A small image captioner, trained from scratch.
Model: encoder arch preact_resnet, encoder norm batchnorm, encoder activation leaky_relu, encoder depths [4, 9, 4], encoder widths [64, 96, 144], decoder width 256, decoder layers 7, decoder norm layernorm, decoder activation gelu.
Training: soap at rate 0.0017, 7800 steps, batches of 128.
Data: trained on simulated stained blood smears, 48750 training examples, 20.5 epochs.
Rows from block 14 of the image encoder of a small image captioner, named by matrix and row number. Rows with one number belong to one channel. Each number is 128 + 24 x the weight over its row's rms, rounded and kept within 0 to 255. All counts start at 0. Numbers have three digits each.
After each channel's rows are labels from the 100 images, of 14976, where the channel reaches its highest value: "peak on" is the class under the peak; "responds to" is what is common among them. Only what is clearly more common there than usual is listed. The data: simulated stained blood smears.
# convs0: first 3x3 conv (encoder.blocks.14.convs.0.weight, 144x144x3x3, each kernel summed), inputs 0-71
# convs1: second 3x3 conv (encoder.blocks.14.convs.1.weight, 144x144x3x3, transposed, each kernel summed), outputs 0-71

convs0.113:162096110127111064155118099128150136082141134114159121120108147131121099154123083131091112100111147162098135156131126110131087072109165124121124099107149175096157142105128108116124104121138163124117116100112172140108
convs1.113:160091120126121143115112107137109144121129149121139152154120126120127130147102072129099123125107190130124145119122142105126099096139201128116091151120103169172096136118170117135112131113152141142127125133081178115124
peak on: small cell
responds to: discs; dark grains

convs0.2:160137109089153107160138126078126144106120102116143127081116144132087110148088124116123090122105154133075136147096187140084107131089127094113098082141122131073118133101077121121099138110120139087078129140178135098130
convs1.2:095126208152145122079112122123105121124163151139135103100178135135102099082109125104166118161088096109132104132095144135066150089089145158138128137092109123116137117085119129124114145163110132140083135137135137125164
peak on: nucleus
responds to: round nucleus; crowded; teardrops

convs0.31:166139081125143125134116116123135142127127089153130170150075165138119128138131114105118145095149163160152120144132131139126134125169154182145132141144121170132143170133138117161158139107116187150143128138086189110141
convs1.31:124129151143121151117151143106075152158086170117132135121139152152128123108138107169148156154101124134141123104094162130104111118164116141188180107105129140167145149141150098190188130159110131144145126133150167125115
peak on: large cell
responds to: lobed nucleus; discs

convs0.79:138161126093157139100146096113073142113150084144131170070131115135090111151096102145097100118098158132095112117082122172109114144098153102116107109137101132105089137128120124116108170138093125095102135167135129103142
convs1.79:121148175156183152092159128132114127129158123148162107154160113103117072085117122109170114155126155107124152174131136142111149120094132128101090110153177121129114114083105117119102126095109126109114097123127150145172
peak on: nucleus
responds to: round nucleus

convs0.95:151107097099115134111123146086097105130097087131134117107101135081089150137104109089096090093138125122094107121091118118089108121093135102085094107133101140125099129100107133098108109087086139113095096113116141107134
convs1.95:118113202132116146107132130114121096122127145131116136127178127146132115159136089157160137151131139128132127116124123113113179139147130141125135138110118126110104150136087164141141117153134137129140086136146164117117
peak on: small cell
responds to: discs; crowded

convs0.4:132137135127144121132114136083158070134140123092131120090113107115111141138100090129128071135148113139098163147082138144073157115100120096121129151139126114154157107141134138125100140129133111108073093138114121120147
convs1.4:121128132125133147137119097107145150127099154123143124075128082114124117135150108158186095186169139143114214102145157139137102143098137149141159126135119116161170122133116112089127131109172133096102117118100119102118
peak on: large cell
responds to: band-shaped nucleus; small spheres

convs0.44:105109080094111124104133105101110131116110085133134115130067114141090107116121149122097113092132103124117087141081124107106096110108118129123121146118086112134095128147117114104115092086102129119130133106112129107107
convs1.44:120134091125117111135117157163145111100103092158145128122118119112122135141148181125094143126113140112130108139129107143110123113126143111112092140103092130123065154108171152134178139093082114198094148142154142134098
peak on: large cell
responds to: lobed nucleus

convs0.12:114148113099154180145098134124109085131146095178094139119111084110090135112122119129115124105104120075118090091102152155116136157112113111127095102129154099106109102117117122098118150103095102122125117151131103119122
convs1.12:120161162136145165106152140158090097122151135102158138123157119097100108104149087150157144145132137124122091161129123150120151160148105094168125128158160130116109151147143140149121137116112127114146063130141127138146
peak on: nucleus
responds to: round nucleus; teardrops

convs0.69:121132116144129121064110126121073158148106134129116155160123151115136129125130125118155124129140109155109144115127077121138161145135163134125146166146101150171109148128196118160129119100105135148141103129102151087141
convs1.69:136128150150136156115134149091120126151128161108132129100125121130173124162143097119136130159120129168151156116084121125095129115168114161169165104158097165151146132148137128203199136106126168114127118125134134087104
peak on: large cell
responds to: lobed nucleus

convs0.99:156108088111102117124124114083103167113111089120153137113111162132094116146093140144089109123124123155120089145071125107095128144096162111136108137125079163144103142125122111130114114122090159126105139107121156077114
convs1.99:143121163105131144131128131123104134120112125113111130128143126138150132137143090121134171149114136138139106111092164152110143126186136190167178151093128147131121098171117122192187164143073121126129136125151181131151
peak on: large cell
responds to: lobed nucleus; discs

convs0.107:093142103106148150135136113114107107121142095163109152095081127119092124102093114095091107097097120095136105090095146148103149142103115106108091142127115129136121152075098110098097136089098153108108111149138154093119
convs1.107:135126143120134147101132137122105132140147138133147113122137145107102112136150097179148124149120129127125113128088109112101115122093153145164143114133136152162098138140122116156127154162118105167123079137144147121144
peak on: large cell
responds to: lobed nucleus; crescents

convs0.143:124148097099148117130123103096112136083119092112129132085102116134077104096091117110074078103105145123100099127107117149095106120084131094103083106121109119094103147093078127086096149111093142096093134132094132125113
convs1.143:134126074084108143156128160083124131143113093110157103157126148142106127134116119105156118127150102095180141130084149115064118124080159159119122132110153147173079127092155116123101131118112144128141113137134172082117
peak on: small cell
responds to: discs; dark grains